From a checkpoint of a small contrastive audio-text model: encoder width 256.
Rows from block 7 of the text encoder, named by matrix and row number. Rows with one number belong to one attention dimension. Each number is 500 + 25 x the weight over its row's rms, rounded and kept within 0 to 999. All counts start at 0. Numbers have three digits each. After the name is the row's rms in percent of the matrix's.
# v: attention query, key and value (stacked) (text_encoder.blocks.7.attn.qkv.weight, 1152x384, the v third), inputs 308-383
# proj: attention output (text_encoder.blocks.7.attn.proj.weight, 384x384, transposed), outputs 308-383
v.261 079:530500500500492500477500500500500482500500519480492459515500502500484500500500501492500500485500522493494500500500468500500577470500500500536500500518500500500500500500516232500500525514511526497500500480500500516500495500500500
proj.261 087:509500520512500457500500500500500500500500500500507500524500500610500522500519500500458500500500500500500500500500500500500500500482548487500488500500500498500500500500500500523500500420500521500478500500500500500500500500482490
v.262 064:500420487500500485500500500514500500486500500500500500500500500531542500500512500536500500500523500500500500500500518500500500500500500500500490500474500458500500500500502529540500500551500500500500491500500500500508500500500500
proj.262 076:500442500558500500500500500500500500500500622405500605500500500583500500500512500500500483491500496500515491500524500500483513500500500538545500521500500500500500500508500428500486500478518500500500500500500500500500500500500500
v.263 044:500452500485500493495500500500500531500500500500500525500465500500500500487500572500500500500524500500500500475525500500500455500500500484458469500500500430500500500484526500500504500500500447500500500500500500500500500500504500
proj.263 028:456500504500485565500500500500500500500500500500538500500453500500500500500500500500500513500500500494500480500500412500500500500500500500500500500500500500500500500556500558500500500500500507500500485500500500500500500500500500
v.264 068:511500527500500481513500500464533500500500495500500500529486500500500487509500558500500500500500500500452500500490500500500486500469518489506500499500500541500500500500499304500500476500488533500500500500455500500500500500500505
proj.264 071:490519500500485500500500500509500509537429500591490340547500508500500500500504500567500522500506500500482540516442435500518500494500500500500555500499500500500500469488500538500500500518500505500493444493500500500500500502533500
v.265 047:567500500500500500500500500500500500500500517500500489500523500453500500474498477500500500500487500500500500500500500500500500500500500469500461500500500500500500464500467812495500500500500500500500500471500500500500500500500500
proj.265 049:548500500500500500500500500500500500500448439500500669500500500649500500500501500500500481500500508500500500500500500491500500500453461500454576500500475500500500500500500578500500500500452500500500500459514500500500484500500500
v.266 218:495482500499501506500509511500485500500480528492500500481519500472500500500500495500500500507479513500484500487500501484500490500500500472480500489487500500491500500507500912500500499500500500500500500500506500500478517500500484
proj.266 156:453537529507500496545489500534500504514500483528500513500500500445490500500499500500485473493500500500490500500450488500500499500500489471495457500483507500522492500500500644434500507569478500463500547486476500489513500500500500
v.267 182:500500500500518500514500513500463454500500500500500536500410500465500500500507500500500500491500500500532500500500500500500500522500457500485500500500500450500500500500500725500500534500483487500500500500500500491500557500536500
proj.267 195:500515500500500500500500500479500494500487545549497533500500528412518490500500534500500449500500500449500500500500500500500500500500462511523500500500500525492500501500500620500500500587506527500500500500501500500500500500500500
v.268 072:465456500500537514500500500520483482508491500500500500476559472499500500521500442516500517538500500519526500500500500478500477500517452500452500477500504500475500500459523637500495501500481505522500467583500495500503500500500502
proj.268 060:500500500500500535500500523520500500500500445462500500500500489500500484536500500470511516505508500500513437501548510461500521534577495460558526500500488500516494511500489608513500500520519474466542489500459518500500500500500500
v.269 096:500500500500472500500500492500500500507500500500500480500500500474500538500500559500500500500500500500454500511491500500500466500500500500500493500500516518500500472500492728500500500500500500520500500500544500500480522451461500
proj.269 080:465500500500470500500500500500500506506500484467500602500500471585500506500500495500410492500508522500500471500500526480500510500500501502516429500500502500480500500457500363432500500500500532500497500500500507500500483500473500
v.270 047:500459500500516500525500500522451517500458453500500548500544462500500500500500500500500517500500500500566500500522500495500500500520451500492500483494500500500500500472500500500500493500484476500500500500500557473452500500500500
proj.270 035:544495435500500500523500553500482500500507500464519500500456500549500500500496500513500473500500500500500500500526536500500484481486478479515451500430500500491500500507566467500500500503500549519500590500500500500500500500500468
v.271 071:500500500505528530500500506500500500500500470508500500521500500500537500500500373500515500500500469500500500500500500524500500498500500500500517500500500500500521493500521654500551500500500500530509500500500530496500558585500500
proj.271 119:500500513500500502500500500500500483500444477500500474500500529500500500500500500500545500539500500504500500500467500500500516500500460500488559500500500500513500500500491649498500500500499487500504500500512500500500497517500514
v.272 082:500500514521500466500444500500500500500514469563500500500551500500514461488500491500500500499526500500534500500500521500500500500500500470500522493500500500442500493501494785500500488480462475500495500546477500500500497500500500
proj.272 113:507516457500500500492500500500500500500500498550503500500480500500500500500500500500500494500500500516500543500540452519500500500500466500500550500484530488532500500500500616500500500500500500500500500500500500500500461515542497
v.273 169:500496500500499485500497509500500511500500487500500500500500490500500500490500500500500500500520500500506522472509500500458500500500500452486479504489500500498498500500487858500500477487500497500500502544500500500500500500497477
proj.273 111:518500500374511500524500500500500503500500500500500500500500500587500500500500500500458490473500500500500500500496533512500500500500500500486500468500500487500500500500500676500500524475467466500500500479500500504500500500494489
v.274 078:490432500479500520500478500500500500500500507497500500500429500500500500473500443538500490512500467537522508520500500500495482500500500500492500500479500486466500500483535500506500500500478500529500487623500500500513551500500500
proj.274 052:500500478473484500500490502500500500466500500450500500500500527500527500517500500500500477500500500457467500500618506470500500553609500500500500564496513500500537500500500561500500514500500540500500500500461560500500500500500500
v.275 130:530522500535447485486500532491500500500513500464500500482397500540500500500500505500497500500500500523484500500467455482522544500490507500526474500566456498500500458451500658511500495494507544489472500500500500500500468500500512
proj.275 140:468500513500488500500500500510508509500518480500500605495500500580500500502528500500421512460534500500475457500531563485503488500536500479500505500514473494495500506512500428507500531446500508500494530500500500500500500500466506
v.276 124:500500500500478500500500513500488494513500508426500456484500500505500500500500475476500528500472500500485531500500500485500500500500511492500500504500498561500509475500468319500500500477506511500500500500537472500464463500455492
proj.276 204:500482498386500500485507500521500508500500500461497422500500500500500500500490500500500538500534497500498500497498530500500470479501520500498546500500496500500500500500500423500500505467500500402488479500500500500500500495479483
v.277 062:500500516511529500500511500500500500500484467500500500500589502489478500500500500500500500500500500500538500500500469500500491500500500500472476500500500500492511500418492500500500464500480496500500505617500500500500500500500465
proj.277 048:500432500500500500500500500500500500500530500500500500500424493593500500500500488500500500500500508500500500500588547475500474500491500500500500500500500500500500515500416444500500500500509500500500500500536500444500500500500500
v.278 092:500500492484479502500509500500500500500500500500500517500295500494539500500500467500500500483500471515521500472503500500500530500500500552520504500473500444523506507500500561484500559500500517503500500482500500500500500500542549
proj.278 089:500500500500490503461500500515483515492529500500503569500538500500512500426502527500588500500455500500535520530499536500500540535521500500500462500500500500517500500528500555500500462500500500500508488464483500500500500500486500
v.279 149:500500500532500490500500500507514496500500500500487500500500500500500500500500481500500500484500500500523500468500500500500529500482529487492501500500500500497500500500491882500500518500500500500500500420500500484500500540500500
proj.279 231:518500500500511500500500509500500500513500492557509500500500500434500500500505500500550500500488500500500500487461455500500513500500458500483519502500500500500500493482500669518492477539500500500500500491500500500500500500534500
v.280 063:500500500500500500500500500500500500500500500500500564525422500500500514500500500500500500500500500500500500500500500500500492500500500500503543500500500500514500500500500500500500561500500500500500500502500500500500500500500500
proj.280 045:500500500500500500500500500500500495500500500618500557500500500500500500500500512500474467500500500418500500466500459554500500500500500500500505500500500500500500500500500573500500500500500530500500500461515500609500463500500460
v.281 067:500500500486502500500500500500500500500500559526500500500371500502500500500500523512500500500500500500500500500500500462500500500500500527500505491500483444500500500500500816500491500500500500499503500515500500500500544468500500
proj.281 073:432500500500500500500500500476500501500565487500487591500500500508500500500500500500500500500500500500500500500500500500484500500500490500550427496524500500478500500500500543455462500553461500500509500500500500517500500500500500
v.282 068:500526500527465482456541494500525503500500500483500500500530475500500500500500570462536500479500500500474540500474500486500588500473500420529461500553457500500500457500448550553500485500543500500500500500500523500500441502500500
proj.282 065:500500500500523500506500500518541515517500466500500470500500500542500493490503487528445578500507515500490500500500500505500500483500500494500475500500500510500500534500500500500500500455500500500500500500506500500472508500479504
v.283 141:512459500472484500500500500500478446500500500500500500500504500462500527500500510500496500500500512500500500500500495500500500471500500504500500500472505483500480485500500804500478500489492512500500494500500486500480524470500500
proj.283 111:521500500500500500500500500500500510494500472500497423532500500454500510506512490500500500503500500500518500500482500500500500500516500500509514500500500514533500500500500626500500499572500500500497500500500500531500500500500500
v.284 056:500500500495550500500500500500552467500500500475500500500500500500500500500500466500500500500500495500500500500500500553500529486500500500500500500500533500500500500500534398500500500513500500500542500519500500500500500500526500
proj.284 039:500473500500521500500500500522500500500500500500500460572500500500500500500500500500500500480500500500528500500535500500500500500500500500549524500500508500500500500500500500500500506500500500500508500500579480500500541500500500
v.285 067:538491500500466464500500510491500433500500522465500494500444500454500500500500597484519500477500494500478500500500500491500536503508500481525474488514500475500500500522468706518500500526544514500500500500500500500493455496500500
proj.285 038:552500500500526500500500500505500546500551500500500500575500500500500515500497500500582500500500500511497500557500500500500500500500524500472507500521500500500500500531500445670500500461524500500472500500500500499500500500500500
v.286 391:500525500499480501500509509500515500504507500500500500500501500543466495515508505500500500488497500500497500502497500519489496511500500493517495526527506540512500500473480098513500500500500500486500502490512500507500473500500489
proj.286 420:504500500456500500500495506491500500488540500452500469500467500566500504500500485499459506471500500500494500501512536500500479500500525500500500500499500500487500500500500342513500500439511506492493498495520500500500500478456500
v.287 043:500538500500518500500521500511500592500500500532536500500511500538455500500475567500500500500500500500500500500506484500500500490496500500500500521572500500500500500500500500503500472535500500500500500500500500500471500500500500
proj.287 021:500500500500500500500500500500500500500500500542500359500500500500500500500500500500500617500500500500500500500500500500500500500574500500500401500500500500500500478500500500500500500544500500500480500500414500500500500500501500
v.288 113:500560530500499500463500500511488500498486478517500500515588500500500500500500463500500500500500500516475500500500500500500546496500500500500485481500500500500489500500477500500500500500511500505500500500479500500481500500500500
proj.288 128:500500500470500500500500500522500530500500500550488475500500495500500500500478500494540532524500500505518523471545500510500500500500500500500500501500559500511500500512500500519500495500500486500500500500500500500500500500527512
v.289 116:539556500480500500500503500495465552488530500505500520500502490488478500500496606489495500500500500500500517500486535500500500500467500500500500500509500517500477513467486580500456500500525500500500500569500467495500500498500500
proj.289 106:467468538500524500500500500500516500437568500426488599500500500500500500500500500500460550500500500541477500500560500500500500516500500500500479500467518449495480500515500503500500534440500537500500500503505500500487500500500500
v.290 547:500500500483482500500500500500500510500500500500500484500589500472494500500518500500500519506500549499473500500500443500485500506500500500500477512500518500534521470500500600500500484504478500484497510527501500500500486500466451
proj.290 546:528500500421500489503500500523500496500463479518503480567523500483488500463500500500494519486517500553497500476445500500504469500500484492462522493500500500514512500500500567538500501473505481423483501500521500500500516500506500
v.291 080:500500500500500467516512495500500500500479500500500500463623500516500500460529414500524500500500500478500542461500500500500534500500525456494500500500500529517487437500488500477453500469478500500500500500500500493500500500500500
proj.291 120:505500500500500500500500476500515500474500500465500538593448500619500500451514500537409500453528500500500485499500565500500500480478521495500500500500483490500519500500500500516500529440486492500500500496500501500500483486500500
v.292 096:500471509561482500500500500500500469483500500500500509527500498495505500500500556524500500471500500500500500513500553532500412500500475500509500500509480500504500541531500367500500499530500500510500500382495500500500510518500532
proj.292 157:490500500457500500500500500513500500500500517500506430498500500367500507631497500464500475500488500500505500500449440500500500493500472500500512512492502505500500526500500500500480500500500500500500500495499500500500500504513500
v.293 146:500522500500500500528490477500500500500500500500500550500456500500500489554500500550500499500500500500485500500513500500500500500475500550483500500500549500500500500517480403476500500486500500500500491500500500500500515500500500
proj.293 148:519500494482500500500498454498500500500500500500500500499500511545507500500500488500468500500500500500514512500496500500508517500494509500487534500500471500497500500500500500516469503424500512499496483500500500527500504500508500
v.294 102:488500494559500510500500500500500500500500500500500451500500500500472500500500500500500500500500500500500500447500500500500500500500500500500500477500533500500500500500504589513532500508500500500500500500500500500500500500500500
proj.294 148:500500500500500500511497515500500500500500500500498450500478500500500500444506500500500460500512500500500463500500500486500473500500491500500507500500500527469500500500500423500500500500485528640487500482500645489500500500444500
v.295 065:532500500500500500500580500500500533491500474500500500506508500500470500500500478500500500500500500500500500500500500500500500469500500500515500500500500500500500500500500577500500500500500500500500500500522500487500500500500500
proj.295 067:500500479500500492500500500500475527500500500500486499581500500454490496500485500539500462446500500504500500500480502500500500500487430500500500518500500500500500500500500556500527500500500460500500444500514500578500500500500500
v.296 175:517500492493475500500522500496500500500500500500500500485425475554500500488495542500500515500500497500547479500500511500500500524500489523500500500500445500531500500537516496500500521528500500500500500380500500500500513500516502
proj.296 153:521500553500500514500500574487500500492511510513500500500473464434500500500500500500524500500500471500489507492455520500490500500500500500497476500500500546505463507500523444500500454500464500500500513500500529500500524500500500
v.297 042:500500486536505500500500500500500500500500500500500435500434500500500500495500630500500500496500500468500500500500500500500500500500500500500500500497500484500500541568500679500500500500500500500500500463500500500471500500533496
proj.297 071:546500500500500500500500528500500500543500500500500500500500500500500500500500500500452500500500499500500500500500497500500500500500469500500411500500470500500500500500500460500500500460500500500507500500500500500500500500500500
v.298 168:480491500500500500507500500500500500495500516500500470507500500500497500538500500500500500500527500500500500500500557500500472531478500485500500500500452500500484500501517552549514500500500510500500500464500500500500500505500500
proj.298 128:432500548548463500529494500490500500500553500500500453500500465500500500704500500500552500471505500500495500500548500461500531500509505500540446500500462500504500500500500466500500500489500526500496500500491500500500500500500508
v.299 134:500500500500522500500500505500498513500500500500500546490433507508500500500525536500500500500488500500561500505500531500500500500500479528500500500500500500487500500500500354500519500500500516513493486482528514500500500500500500
proj.299 132:507500475534485500505502500510500500487500500520500402403493500442511500500482533500544484500504481482535500504530464510500500500500524501502465478507443553500477500500543504500500519587500500500500500471500500558500500500500500
v.300 056:526500500500444500487489500488500429515539500461619494497500500564500484500500448500500510500500500500513500500487500500500500500530500495509500500493500500500500500500500500500500500505480500500500485500500500481500500500500500
proj.300 082:500500500500500486500523500479500507551500400490500500500500500500500500500500500511442500500500500500500508500563576478500500500500493500500500500500500500500500500500491466595517554466463467500500500500518653500500500500500500